Weights of a small image denoising autoencoder.
Model: 48-pixel images, encoder arch efficientnet_v2, encoder depths [3, 3, 9, 3], encoder widths [24, 40, 72, 128], decoder activation leaky_relu.
Training: adamw at rate 0.0048, 13200 steps, batches of 128.
Rows from block 5 of the encoder, named by matrix and row number. Rows with one number belong to one channel. Each number is 128 + 24 x the weight over its row's rms, rounded and kept within 0 to 255. All counts start at 0. Numbers have three digits each. After the name is the row's rms in percent of the matrix's.
# convs0: expand 5x5 conv (encoder.blocks.5.convs.0.weight, 240x40x5x5), inputs 0-3, a 5x5 kernel for each
# convs1: project pointwise conv (encoder.blocks.5.convs.1.weight, 40x240x1x1, transposed), outputs 0-39
convs0.126 156:116136116122127136127103114146107103117069134129121097091127132142134117138118115154140128124161164152123142176161211142106144157134125094104098121118145137127142139148161148160132161178122179136157168159169136162149139141126125120136093100125131142139115138171134152137122144149150114124114137104105
convs1.126 154:144106105099156103155111109101103136094106147150104137099148136165148162095143145142096148110096102158153099120136100099
convs0.127 092:135139147129143133139118090135114122159087168141158112113157127139161121139115133132139129129159184176139161212147227161105145163156147121112116149137140130141144126123142153150131144170133168142144148146148128138132134142110120125101119106121147150147122107154134148129114134133160101127141129128092
convs1.127 109:141096114095140108145097105098099168119103145170106153110156153143152157100149158143117156104124092152144107117153111116
convs0.128 095:120144119117123140124128115146131121138072156153151132106151144161166129160126118148145117127161170148120169188164231144128138160130113120117104134129131133118138152124150160156140143182145199145140152144155127140144138133125143116126110113117140137140117123167129152141119123142163116109109120103091
convs1.128 120:123100110104152110148092110100103152121099151154101145102161141153144160108153171145109146098127091156166121128153111118
convs0.129 107:129156129135139147152126123156121121143085152150154110103148133156159124143122130148147130130173169157140156182162216131124150163138134113122123135132143136124136144133157159151124146165132177134142153155153133149142143146125124112132106098125136149134119121165120150135124135143150106130119134101105
convs1.129 114:134096109088152113163108106099105153112103144155094131112156147165153152102138153142103154102114107156149099127142104096
convs0.130 088:109127119123107136104101129135142102093094082117121105128141130130119151140135124165152136131154168136126155174178185171137126149156115093134111117108129124118122135155157150153148149167143175149137146149152135130127129143117127121140108120111120136138116155154132163127133142153132125118098121107116
convs1.130 073:100116130119130093152106093092105118121110153130098153090147123165149151110141137148098140091107108175167132117120109092
convs0.131 062:123127128135121125167110151109126172158152147105133116117126099140115131123210172118185197165126128148195135107114123162171143101152168139136112124141162144120140147140130129129145115119115099104139121117104109135131136115104102125137103110134151143125118090109129110087119097110099121122149138139158
convs1.131 068:168139112134150171125142111139107143129140123178180117134129138068150108126141090130127129134098151085116107145163142124
convs0.132 078:113083063104091094090075092089107109082092098113115093118128136106106122108117101128071080124105115078078122140132126110131126132115109134130128106114146152164142143140149156134137131127145140139114113124119117104110101104099143161153164148121144152147137130123153136135096080100113096114092097093099
convs1.132 046:110098136199144114090116119106129111139104146085130145134154096132116103177112114144107133100136106146115136099102160121
convs0.133 043:142127116125139131096133137146125113091115144119127105140130144141142119187118095164095070094121144120097168151184133112124141205122109112129172108117100112139100082091113131093081129137145089106133112127102082128115133098103152131158120139124114110130116139141130141159135115141110139124119125104136
convs1.133 035:116102152139127101120122145167124122128152131108095133132120078151125145145093164121163093141146123157137138117075135186
convs0.134 056:136114132119135134117129112132126119110142146120138139146152146150150140160113118146096066111139151105094158175185148115116135132115092134153170125134118124133111093116123128124106151149148125128121129134135115126128136127103132111115117115101090101113108136123103135145123122132105120126110121113123
convs1.134 035:116130148131094097133153157164148119122145145120074137100119111175121164106122144100148110170152148154134166104111107134
convs0.135 075:125133142131122127131136116122144129118129104132135132138103128131104113102127114108115110111089116106119110110122126126133138141158160136122127144152093113109094104086096118086101107104116107114103111115112129114122122124126124133114103112109148112095108119118118100104120109111077092129133109114122
convs1.135 042:117129159160123117094130105142118118143136116093153090144116152152160136106106075093140073135111149146119167120105129156
convs0.136 062:116103102139132085122095128153099099085136119111102108146146091110085116111127121121091083134120114091071158104165121115154129145111097138153147125116137143123088118167144145101119148140147116100139134143100095124150145106127145152155124126139174168139149132144153148125119145144129146120152138139172
convs1.136 042:121135163140133181139142102134101149115122115129159109152124127132162099176117096116143068136148136108124127155125153179
convs0.137 074:134132139128144105135128122157111120099116143132131139121149114118142125142081089113076065102085107095058131113119122089098107130100083134120126115125097111118113097128116133132103149145149142116139144145126132167148144127133122121125126146106119148125120154160168150137140147155139134173164162159142
convs1.137 055:088094173146125088096109141110137127138112134106090144109134094176098120150106163121105140122111107166132141128090139128
convs0.138 148:126143151147134131084102133119144088114085128131113098117134134133142150149159131165166152137159190132159161172178188163140151168128127127139115145127140150131139140155172161157129155182147173145148167152164131152156142157144124135127115121116136139145112147190144183157103154152128116107100128101088
convs1.138 132:132102117111164099156102100102102143118110150136098144101146147174156163097136141142108126095103106170166121115144106121
convs0.139 050:101094095114124086098091101112108068073106129103112083108126106108103128123104116086080079113096116075068131113155112114105117110105104131150174110117118130125118110137148138144119132122153118098113107141106100137125117113109165154170131139183154164156147156161166140143145131141131130158152126126137
convs1.139 028:147106133129131154104149111120125139104137123133186108136145128093129166153107158103145108145168121106101124175090160163
convs0.140 120:126149135121134133122103139148122097134081137133125094101140137152139133151136125161148139131171191149145150163167215143121145157128136104110108132118142156131139135151164154156136158189132185130155165159169133165150134151139134133133120111123145146147115141174127180148113134161152115126116135103111
convs1.140 134:143093099097160105164112109106103139120104151150096135109156137158149148096140143139096150098096112157162108116150109099
convs0.141 125:136142132124140129111102104142119110149077165145137098090143120138160116152126134151148138128154175141135166177155215145127159160138140118125115132129155146132148136150167148165141165177120178135154157153164135153144142145136116115123100092129134150138118131172127175142123139151160112116114136118105
convs1.141 124:154107115093161109151103114104106171094110149158101135116145153153150166092149143144094142104107109154155109126127103113
convs0.142 080:154150124150168127128134135169132105129131146136146144156162161157167160186117116148140098121132158131102186159151163137116123143129095141152168158125104106127116097105134135126094148158133144140108109121110080102105124114083113114115111116080094094109101123137125135128095118118104109088093105085101
convs1.142 058:122116133096100114147149145137159122124145128131091126102087160160109159104125124124172127164128150157139175136146075153
convs0.143 113:125134107086123156174135105153099131137080164154166110078135132170171112143096127142138127114147153163114132173146191121109122135123130110102125116128131123130140134118140143152137146154146177142134133161144127135139131135119137095128112105131150158129115105149122144126136116143174115137130140111109
convs1.143 130:130088112098135108135101122097100155117102148158101142097166133139130153119139178132116162100137096161164108124161110112
convs0.144 056:114128109120149112124102101141100095146123138121118120130137138140136138170092123136079063116134126103105159186153124115120143152114100147138191121115109115131106090124124134113086128155168121114137122115105099131111130112111123134138145128127126130135127132140158145156141119129122123125118122110143
convs1.144 031:129078148142111131141134152141111133071138110119107110103111089142133137102100141161145139134175130145141165133106102181
convs0.145 156:124142124122143126134101107154106105131066151134139093086126123145140105128111124152137121114151169145130140175157208138107142152129129104111117117119156141126140135145153154166137156165119176128150159149164132155143140142126116093133102091118136157130107135171131158139129145153154110121130148118111
convs1.145 158:157103094100153109153105113108104145091105148158105136110147149161141151095145148134100153107102104160148096123138099098
convs0.146 047:140128143129141124099105129121097094093127144131132135128137106115115128134101125129097073109135125093058150158162123099110125156114084130145158133107121098108102087119115120106102125143122121091139124157113102127137126125124141138145133143116125139126141146130124139138122125155133140116121156126097
convs1.146 031:135096166135114134144133143143142159142190129093105123114121126170122145131093120124162116127151134155099180145099123166
convs0.147 140:130149129126139143116103108149125101137074155142135101095128131142145119135119122142143133120153168147132146184156205140109151155136129100114103122121160139132146145152161151162139152183120181129150166161171134161149139148136122116119111103125137148135123124176137156147121132147155117130118139115121
convs1.147 159:159101107098153103158112113101105144097106148157105140107147149158146155093142145143102142098100104155151093120142104097
convs0.148 056:140144120126140175166118126180136128123121139141149155134145162165142145159112124148094093096134153108070171162200160101095125141091091120166197144126114133119107101099118121115124132142132130114116106119103079125115128104121121131122123119144116104138146134141121150145131105109144118123109117091123
convs1.148 059:119134106104102113174128140126110123092128106160109125124122113131081157116140181093142147135162142140165145131067133133
convs0.149 048:142122121103131149094096104149111085098078115142113097094133160151140149139108097144121109120155163133115146182149201126118146135122120112113098124109145132143132137151148145159121173149132174141141141162182117151143137134142121106135098070134134138126119132181125141149103133149134106106131128125108
convs1.149 046:138112130112135135134101098101078140123080149149110153092145105143158146094157143139105148123111093158147109112133090091
convs0.150 128:133142148141132136115108137136131096130093146143115101108135137127143137148143133151149157132167189133152158169176202140135149161135136117126113143126153156134151140151176157163136155180134204140147173154156126160153145150141107129125108114114131137151130136181124182163098137137129112115112127098104
convs1.150 138:152115097103162110160102115100096145104107144149106134103154144158155159094147145146106136101088106151160111128137099105
convs0.151 143:146152152146151136123117109143130111164084177145137114093136119126162105139132147128130142136167171156149145186153208128120162158130146115119116139120152142127145132147147160160127147160120168131146163145152126155156132160133112105112112091121142148142129112176133154146120135132154105134144129138122
convs1.151 157:163107097093156109155106114107102151100109151152108134104147166151142152097144148145103147104104108147142087132152101107
convs0.152 061:146141159160155141154147142129142160151150143118136129121132130134114128128109111110096103106119104119112104113145109112126127118133129138137158137135076107076080091083097095096083092113120113083117108123127115092107123108090135106112137128118132110105113132120120096084152147118104106129178131121112
convs1.152 034:120077149119141059136120121105092148161134137131071164117149168121123133131123133105142131129170109138104141130115119106
convs0.153 107:158159181154139136116111140113150116156095146173132125122151142127163150139168157133161158167170197138175167156172186137155159157126141150156132157138131153136144126137163162154140151174157179143128153144133119141160146150131110144120134126115152126157142113156134172160085131126117111116124133133117
convs1.153 120:148106102107152118152095112107102183135105157153117138118153165144156165117157145135128128105126105149149120134189109126
convs0.154 126:123145137125142123123107109146118105145072159138136110093141118138153112131119127146145132131166181150136156184161220145120147162146139111113108135129152150138138141150160153166132162171122178135148152151160129159151143154128130110115114100124146148145124126175138168143122147144163120131124130115100
convs1.154 139:142095108088164100154107116103101148101108149159109134111156154151150151087143143146107149100101103150152100117133099111
convs0.155 154:106132138120109131146136125118125118129116127131137147149138116136135134127148152148147151131169160129134107134139135153084101083077099109094079077112169156154160171155161168153150136143136147144130139131143142137124128143152126129164155137111097134130114115118139134103116128164148117097101124127122
convs1.155 167:126131098114125101153157153157158141121156100139101111099095151162100159100105151103161147159126150160142120148151101153
convs0.156 139:108135120114125129119101114156115094099066135116131097095134133152143121141132123164145127125151163137138148183158201149119141143131127110125109126117149136131137140153167151158134160179136182139157157153165128155142135151132130102125091097121138149147102142184136160138129152157152115114105126103094
convs1.156 121:131105116101143098148100113100102142093106146152087142097146142169150157096139144143098137100106100164154105118133099110
convs0.157 076:091099076120083092107064115107103117075126094097080065100085098102068112095114105089076103128116095076103138089127069107155134136110109135142169109107138154154139130139135152115136126131154121108127134134102107112124115105099152180197166163166170174172150136148150149119131124131120131104121097130144
convs1.157 064:136131131124120195141128121125099149109115135121177108181129103076140113169134114099118114113157131095120107153130146145
convs0.158 047:112098103117121140104108126122118095096133115134098101135105110096104121107087108092073063101113116101092149127145141142113120171114111126119158134106122124099119118107111108102109127089116112136120130129129139135133139135150142149160135175136158140129147113127092134116141123122118143163157117132148
convs1.158 046:118117154094129111114137114135148122166137121108119091165128193139128134130112072127138079154131128137138184143123107128
convs0.159 045:104103115101121129114123090125099125098105120120082135118131127091126111109159174134143100133131134100117101126152079095113085094080089131137097094091133149165133149129140173175181130174168138128147144149162138156163155156142143120133138160127137166158179156152155177155158160171185188151121169183163
convs1.159 031:124158122122067172134118148128140122098119145185143138120133074101097126126100152098127151107149125161146132122108147117
convs0.160 050:125128121161125143082108150127135105092133108133099111162120135112103174100130132131117126159140143103121147131138103097152137133141113149138132120131116140132119093140164152109118153146171140104139159159116127124146139127110170187147142134132142156140139157145173135126138149138123145137131123138167
convs1.160 060:124126138149141156159084133111112132173094134161144145121166090098174132145156114135137124100126111132159141091164141156
convs0.161 086:137134121113127152144134106155124124133071161149163114086136138165163115153120129151136123139160181173113141197168238153116150162149131128114121140120141132131139144129142155155125143162121160143140146136153137138130136136120128104126115090124135150141117119166134147122127130143140112111135133130093
convs1.161 086:146094118100138118146093119091088154110099154161099141097154137159142167103141163141114142096124094146149109123142106109
convs0.162 037:103129123124157148159122112116136124132114117176134096107135093134097100091107131159103095097116118087112140137166126110127097148108086132115156098115131114132114078120115110124108104084113112116092101126116141128139162135104162129138183142134111145144117142125113128127132104110107140146128129134137
convs1.162 032:071098135158127123132151142136130179162137092120133131128118148092110120128082168112119103151152137123107155177126132142
convs0.163 060:133130130134140128111113133130125114107109131118119124114139126120139130143064095108102067085088106087050086137098091082094096103094068100117103112107113111123107116127125118113105152149143121117132135140135107161144143144138165134154147146129153175157137177182177167173167166164129132178160173160132
convs1.163 042:110096178149118091105137143098127112155127121109069131131125114167112126150133128142113120130156118153138153128054122129
convs0.164 054:118108145105145107089118089094101114126069138112107162113126104107141102105127127129114088132098153114108095129178155117131142124108106162117148147137112105103103093151118107137115115129132120092136129118096121131120137141141155112129100130133118118097118164132128086118155146143132141151152139167115
convs1.164 031:121114152145105090094156154162143162143151126171172084122117152130100122137109119119123124138116139114058130137130112145
convs0.165 120:144161170146154135148129112145131135181092190158164119099141125127167116138134159147155145154158188165156168176165198141137157160126150143127136153147148147130158124139146155160128145163128174131141132143148121155152134142122123109111125103126145141139133102170126156145116132135151114134146133137124
convs1.165 126:150104097096159107144097119104115176112105148162109138111155172139148153107148160131109142102123108157158104125159112113
convs0.166 138:127146132119139119109093107136114110124085129124119093105135126134120107135133126158149127138169171161147165179174211166123158166152127110120119147125141133125136138159153141154128153155128166136155162148158133160139137156132123124127104102130128143133115149166148143136144152146134124119123135113107
convs1.166 096:137104118102145104158117096116092131108109140142104140107136128161158146072142142157097142109084101157144112114108092097
convs0.167 147:145146149134148140123117099151124113164077174151138108094142127130155104127127141145141136138161170153131149184149211131115165161121140124121112136121152143134145137144159155165138149176124176131150156148155138152151136150134116104116108094122147149144127105174130161156106142128156111123135131123117
convs1.167 163:160110101095157113153108117107107157092108144148111142100148165159140158100151150145102134098109106144148086134138096110
convs0.168 051:089075060111127104078091097119102120085118111106080085098136119094097126121106107095082085126106113086115122115139076077098105112085103124144136123127124152154144142133132172138131118122153130124113119120105114100099125088104167138188171179162164186158166136148163144150138122141114126112114118118126
convs1.168 045:116138126144119198141131126132109106127123132140154137140115072085114090161112124130142136127152135102116145096090171098
convs0.169 052:125105156100116119122154108108111102109114100108117155110105128122131114113145135140172131113085134154151099111144158186108130139150160121134114143150155146141170171163135149147149155137130178152141147158143159150158141165169117131114111130104147126109087165150117112119136119112106114118118124108104
convs1.169 039:100130119123141110124114089080110084117125132124110160114127098156132121125109111139097146091080123134172125068117117107
convs0.170 051:134133135119129128136127119165108113115117147141133130138139122118125127122080109099111054097099100056081092094143107089104098108088089100116114093099113100135115129143123128110107139120132135120127143129121120151122135140123146163148134129143159158171158182168166156150169167176132154141171181163156
convs1.170 040:113108156138120128091136145160119161136141099109134104134113163155116131172114130103145067124147153146113164173138128166
convs0.171 042:107104113136130104104130109121114110122094141126123092119135112139135133133135139142156141136175153154137141168157175144106123142120130105106097131121138154165137136142167131153137148163178169161145152148140135145147158127139151126109150083142118126129108184186142142149150134149147096165100147131097
convs1.171 051:149112108112160113156117116100118147110113144157118137107152126128147141111135163170116184090094106147119085085149128103
convs0.172 104:128145147116130147133128108145122117156067169155156112091160143147161121150140131161152143140171182151144158189172218142135146174134134131124124133136135141126135147138148151158137151168125200142153152145156133144140134139126127109116117102105141135143126106158117166136117131130153107103113122120098
convs1.172 115:145097107093150109145097121096099166117099158157113138103163146156146159103147159134110144097128101162151115128152105120
convs0.173 064:109069110118097080072087125099072071072120087092074099152122111075065123117108103091051088127125101059070149105131105117171113129100084128137123106085151145144140125149158141124129173164168139114130149141117111134132125122117136181188182183156162169192178167157151153150131142148129149112121127128140
convs1.173 046:127122122081118143135122092143126065115126130100111119152125119128174119133131079093130087135148145117169170134118125159
convs0.174 137:146148144134137141123110119135131106161081163148125105102137123131162119137127131140140150131153174145132145190153214127116157149125133112109098134125158150138145133152163153173131154181125186132153169158172126156158140154135122120123114096117140148143124112168125156150118133134151115128129128121113
convs1.174 160:164107105100161107158111112101105148104104151154108135099152157150147152093140146139104150100108105152148095132146096098
convs0.175 115:129141119121135142120119122157115113128082133139137101098145138137150113147125130155148135123171180153126150184172221148126152163140121102109117128112142139128141138159158144153134154178122180134151163147172127158154138150131126106137112101112135146137115130182129163149118137149149103112105132099097
convs1.175 124:135105107100156116167105104103097150093100141153112139111147139167146161092147140137097144099098109148150101133126097099
convs0.176 046:130123115170135105091126129123157108115152129112118118155116092099096144102138157130139126176118147104150126133160132157156125169159142126137103152129118140145119116136161169143134160122167118124133119143111117114129105129125121152131117137140182115136144126119161114111106151144121132134154135142140
convs1.176 047:138143154144152152143116128123121150180120133149179131136152108096158137126174078134139103125109143121152146117175119166
convs0.177 116:099133120108101131146120121115115113137109111140142131126114119144144117110135127153158175122165158146135096124123142141079110110103125095093087098117172170160179162142162149148141119130121151139134135138147137145133124141156128139151138132113113141132118113119138139125124133159144118104122127132118
convs1.177 118:136122109118134094155146160156148167121148102153099110106105157153096150092106165107152154158129145152129121158158107154
convs0.178 113:128152129122128146125116116147125101136063157150151103111137130146153124144124124151142135119163171154137145200155242145110153156132119120114105142122150136123136145146154154163125152173126187143140152149162128154139136146120133120127098107114135154140110129165142157146113132139156119125124133106102
convs1.178 122:143105105094152100149108116102109156116102159146086139102153142158146156108145161145107137094112096158160107120147103106
convs0.179 132:133140130125141135129111116138118114144074170136143095093133132139160110142117127145151127121166177159134142181160212139107153162125140109112105131115158141133138134149172149163125153180131181139149170156161131159154145145125131100123109093114144150147111110177133159133111139151156113126127135118095
convs1.179 151:156097100093152103150114107102106149100110142158105144106149148159152153099138154139104143102101100148153098125148097100
convs0.180 054:134141122144133134116107126166125115129140132127126142151156152150150167166103119134090112148148177130128174162174147119132142150117100132145167149119115104125100072128133132120087130135138131117120121129104101101128134114105099150144130117121109114112109111120124149159113109119132101085137120107125
convs1.180 033:151122139119110137188159133149149132120152137119093110121106117168120150102131113114128070160153153142150157148150090154
convs0.181 089:131140127140142121111110120119125117092077092112109112126136120123121138131146145159175124153176180165156168183175191177138154172177138145138137156136130119130136134143147137148138154154140153154143128152150138135119132133135126133125115131125122136124110162152153146134120143149120122127109118131106
convs1.181 047:083097161116128101132102097114089119118113133136094151106133115154164164088111138162102117115103099155145151126100116106
convs0.182 050:108110075116098092104081126116096112095136107101112074134110097132112138115132167117135190162175146144163139164125113144158149123158151136121101141129144146146140129140160150130160147130126130126145154129106125134132125121136130112131138099115127133122112106134159100106129108109106118131152126124163
convs1.182 061:186128105148134169161133122126133120097127130142154123129134095061168124139150091134130157129113143105115081114141129115
convs0.183 131:139145145140144132116111128140121104141077158136132100102139136122161128139133130148152142134154184139147154177157207139123156156122137115115098143121147151133146134151167157166132154170130190133145164173164130155155146155138130121112112099118139144147125114187134167156118143143140110121124136121105
convs1.183 156:148103102094153102156108110105101155103110149152102138109150154154154155101137146143100139104098108158153094126152100099
convs0.184 142:143142142136142136126117105150125113155076178147142105090141122135163117133116131145135140126163172151144154183148210131116157159120144115116110132114154141129148135141168156168133149177121169126152162153159125155149139144124123100110109096115145152141119114176128151143113132138154115124121132118112
convs1.184 158:152106102092158109150104113111112161094101143158102133107151163156144160104149149144100146100106108149151094131144099113
convs0.185 124:135132140151132141158154151130179171139162141140136130137135130123125145122134145092119160124135108137150101124131119142135143144162164145152142141151098120103108112110115092105102065103107090071107121112114106118126098113107135160119149114148141112117115140118124096079151144120118115153157105142132
convs1.185 150:135117164145122150105096100098096135143098159125161152157158115102156103168157107147097124100146096107108141116117155109
convs0.186 068:109102122150129099124111143146106093122139127098104111158145116097114140125156161099098092177134137060076174148184127102178146126119089143162133116123139137134121111137142152097107149138150126110133122121108112128106085100102135135176161156124141142178164144150149165160121131142134146104097111123137
convs1.186 044:159158121126147130153107129132131088147129147132141134138117128099179130138124058154130075113137116138161173123144101145
convs0.187 052:119120136116150143080111106142132117126111151108127138086133147125160128156089126116096085115099133092071130161145126073098143141094098112136164119105099091123115100117111120125099152138144129117118116129116123131127128125110156121163167137113136159133114155159172164150170146148145146172142172140128
convs1.187 051:125099147139118076117126147120135102135106101126099160102142079147101135140115170154130154121147107166161147083099133138
convs0.188 052:109097079098113094081093083110110074094081116104117098105109107107110114111093093098055080123073113072063117091136087091110097117069087124122120109127136140171151114122143158140132137150165158153108126130138112103127134129101158168194160165156170181168145143152175156144117113121115138121118114106128
convs1.188 027:094134113175168171096130129118142116106128130097127114090130049120099104155116139128125154127115116150106139104137125124
convs0.189 047:107141095146154116144092108134123115105106146118136092109107137167130125140089084109097106111142117122079145159118107093128151157128115130143164128116106104130092108128111128123086126145160112098118121140112096104121118103094108147134142129140125137120126112110157097132129124124106122131155154100113
convs1.189 034:158084159174131127156135135126147173117132126100114148162107103093124159128109186127144138140148150139099137126132130171
convs0.190 107:136153155145137123151126138113136131122121141159163139125139137137144146136154137130163147163140158137152135138154132122153128138132155169155155160165123136127130101130150155135112142168210185157122141170147139129162158148145137124125154138132158137137126097137149156136095124138135119117130142137129
convs1.190 105:115097120109148141149103109110093200155114140168122147128166144125156160118148153119130122114148117136140122120188135144
convs0.191 042:138094114137150085099117151113100096080133124116127108153141128110106113126100133129105072114149125108112166123158110125143117165139118121114120125128138095115100107128128128104097130129141116098137133131129139125147167115133105117157125145133123145122135105133141122132141136167121127157132144134132
convs1.191 033:078103175158138127129168121150117129154153118113143125135109132164145160146117093111139096165151147134110170160110134151
convs0.192 098:112137138126108154106100140125125091110092128143131105120141143148146162156136119155143141136163187139134161167159204136133139168122124113115111127124137132132130135131163163146140155169153196153141154162160126140146141135121135144136138131113140150145134120172147179160105135163144113104103126097094
convs1.192 137:125093114109139107147097103101097150141100154147104151102161130152155163111151156151117142097123102170161127111167110116
convs0.193 063:148132144111175140133139110140114126089116140152130139133148130109128113150093107119067059095072093067067128095138102081107106118088092105112142115103107114123114108111106133123115120150150137131137137138130125161149166162142163142157157148169150177164154163171178168163173151172163153169148192174166
convs1.193 030:059144169149114104109130135138137140110121110105116111110136148156088160152105173132115114137125107146112161129088138165
convs0.194 061:140101114108137122116091101125121107108091121129120110131120134128108141132066088113089080083091095078078127124124101107093129134112101124104144106098113122120108093126118149105102140131142115119129145143129122133147142133133166153167147128151153174152128144183187168145146149161156133151153177149160
convs1.194 034:098102145156133126093129135159140135084123121088101128148138098153137138144079126139134098155175134159121113147117148178
convs0.195 050:108112082115120107128095095122102095104127125130096085109114127122097121127086112083059088128138120100096125137146076110127137157089109138149173109113116118095100107110129144115119095133147099095123147135113087108122135095109179162165172148144137158128153147149167143122149116139129142130130124124152
convs1.195 039:138109127132087168154108144137119140093151126123147120134120092076107143146097157119128123143200142127126117126119157170
convs0.196 134:146130141141114152143147165141156144129165127157139150151145148128135160133114104072100116117108092103103090099101072086120111101118104133133115124134125146131131114137156137141114136153157147131146177162159130143182159154133164189167183157157146135154153149132144150151147155153150150160170149186154
convs1.196 124:140116131144148148129103081103106116138099152117143146146157105105183118146151085174105113098120103114129126087114141103
convs0.197 114:140141142162136149159166154134171180136178149138143143146144134126130151134139148117119154136134104139155113140148123138148142142154169146163153152161092112090113099095109095109095072099118099072108117112116112100119100115111132143126142118147128116110117120117122101093147145113119117139147108142136
convs1.197 128:130109170141115149101084103098092139143102151111157147159159117104148107165152121139107122101160098099113157126129158119
convs0.198 099:132164168152126151133110142131159107134097135157129114133153152133154169143159136140151150158174199136147167167166200137140148158124139132138110150132136147132141124134155159148125142178163192151128154160143117136153156138133122152129136122116146134158143110168136186163102131134131122103118128117111
convs1.198 128:134107109105152110149093113097103161142098154148107145110158142145160160112152162145121129099122102153158122118185100123
convs0.199 097:118119144101120135155145113130094122114098117100131128106119100086143105109117118093073091099126092098071140144128098072130125125102117140140122101127134119115099113128130107108095163154129119093164153132109107162152118106090151113119134138154119119126131154135123088133159127110117118156130114120121
convs1.199 080:123084142173138124122134145137126153138150123114109143124114078120094124134101186115116163142163118143081116105090149129
convs0.200 131:139156154133138140119106120151125104151095164147127107106140123132164129142126134145142147139154176144142161169148207131131157157132137103111106128129154157133151134153167155173135156184133193131149173153163128164159140156139116117116113101118142130151118118173130179154115145145152116125115135113107
convs1.200 151:153101101096155107150102105111103159092111152153110141103150155158153156095145143139095143102102113152155102128139104107
convs0.201 065:134134131118144121129127102142115110097106154143140121131155128125115132137087076097064062098084089069048105104096094090103106112088077108113114108123129114113107112123116138123125117132134124137142138148144121166153173155136132155154143144144150152151152142182174159153169166154156146157168178166168
convs1.201 045:115107198134128110091118148114117160139121129102122129115124140181112127160109179134109104133148102163119141160116129160
convs0.202 054:144123105137123122129079144136113123117129148143145118144158154141133155151115111142100086138141152124092175147167136120138144171143113141154166137116082108105096091112124131105102105134122126120107111132110098123102123111099114147131117136122122126108121145122157136140107116124130115129115125116130
convs1.202 032:115101144159113135160153180159143153120151145087133121132097130129135137098136100108123092130152136157117172139136105183
convs0.203 184:122145128127139120108085110129115103123089112124113089109125124137122120142138127163146136137168181149147155165157194161122154165146130104117110132119153141140137142162162151156138171167135166148155163154159139160148143148138127128134108105139140142142116153172146165152126147150139122126120139114101
convs1.203 136:139105105108156094168112106116110130109106137146095137097148136163148154079133134160111136104082114168152115112128098108
convs0.204 122:129139120127136122107090115135119096110071118138119088109141137135121132147132120162155130137161173149130158180169220165115147170148125096124106145125155138124136135153161149154136163178130178143162159152166132155145137157139115128120088107125131147141111139165141157143125145146134114115112127103100
convs1.204 110:140103112110144114164108099098091135104109146153113139109147130161158148082138141145095137113081106165154117119123100097
convs0.205 132:128141136124142138125112112152119106137067159143141103092140126139160116148116133154145132121165170143131151181155222142123155168137131110121107136121146140130142138150158156159135158165115182134153165152167129154156134147127129118127100094115137149143116128168127161158117128139165112122121146109108
convs1.205 141:149102100089163107154105117111103158094105141150107135109145148161145158100144148138097138096101095157155104123132099112
convs0.206 065:100080111104115085073088081109099074073086106111095130102127109083113099095109130113092073101099115082105138140178112122098126127117091119105122101102126149109127120132150117112110155148143103104130138111116101154142145131136136145149116121137155127115112141132081103102168160149116128181179150158146
convs1.206 031:100138145139116135052139095111123130107112125142148079152143141141104112146100099119126121143118101137088119117083160106
convs0.207 114:115137111093104143165115083112133142134094116151162129094113127150139102116128133146154154125167161148125094149146132125098119132122115117118110098111172154149172158150155170156150137144131151146140151153159135145147138152146124121137133131116115149123131108128134150125121147152150118099114132128119
convs1.207 106:140109114133129105148135167142148173102137113147106119098114133151090148104110187107155171148132132141121093153152116162
convs0.208 093:093083065090083109100099092092103105081086095107099090101098120105089110109093095092114106096084101117088104106115115117127122106117099140130119099121145145154161165137143158151153141139156165161138129152136143109120128139135159160193192181147163175168175134132171154185110095128141148112096116133123
convs1.208 058:126073164207158128082117120101136120127125149074127131130152113121144129154117117162138126102122118143113110123116130128
convs0.209 149:123134118123127131111096105145116098107078115126115099108129123139130126144122118161145127128169172140130150173167199158120153161151123092113115137122155140133140142156160151161141168166127175140156155150166136154146139145138134123140097103130133153132103145166141160142130147154148125129116129099110
convs1.209 125:135110111109144102170098102102099129101108143147097141097146127166146147087143138155095136105094112169145111116120098099
convs0.210 145:120136105088134144195165090160105168148107179143186134093121139174168107131092138126144123112122133172117123149127157122104124113122143119107136115144130113124131130117114137138137137135143156133122119134143133132114145124111140096120127107136134148123136118130133117116142124129163117133135132124121
convs1.210 126:131096114096125130137109115106105172112108146171112142117161130125122142115139201117124186107156106139132095136141136116
convs0.211 128:122140127132131140104097135137118086111079128126114099121143137137139153145135126160147140127155176138135160174170216146118131163133123101121105135120144148138145140149165147159137151166137171146145165155173134145146140149131133128143111120126136135151114149169138179155116133163144118123116128093100
convs1.211 146:129101102106147107167109105105102139113099145149105142107144138157158159094144146147098135101087106159163108112136111090
convs0.212 135:140147142135138138124117117152128108156080163152140104091129130137160118135127135144138140121160178141139148176156210134113157156126140110129110127123155144135142136155163150164129153185124187133148164147158133157150141139123116104123107102113142148142129116178126166152122133137155112124135139113112
convs1.212 158:158109103093162106159107113106105157096105141150108138104149155154150149098145151144094143098105111155153100127143102104
convs0.213 077:124115142156140117154146174168114138152163149126139133154154107114101125122184152108113100197156146088125185150189144126172162149137120158151159144104146130122109123147128124107131118126124114101127114101104099100113133108113146155169153177139158146167183130124124140153123115129133137124143123130154
convs1.213 058:158163133107141168163131117129116120146119117157186116131124152089139131130155065116130108130126140107135169119163110157
convs0.214 061:133126124130132122111092115136116102101097131118133117110155122138148123141069091128075069096093114065068127134124110104105107137118104141128136131115114107125102100110122125129093131129150134112133125155138120134139153152133148124146158156156144139141123168169168160139152130150147129146150159138161
convs1.214 037:080103168167112109110142162120138132137122123104097131102143094145120117163098150122141117124142116196141138116103141163
convs0.215 051:102130084116139096122080090127100115113089150127115064109128127128098131111071106120066095096101102104084123142132111087116147126118094118118157115106094094108088110121126135104078130139124110071124130158119097131148147116110146163173133118162154156136118136136172129132159149146150116132141152157143
convs1.215 036:146094138142130153138139146130132144092165146130134130154147101099091143137109187125125120138182128118060124135122141151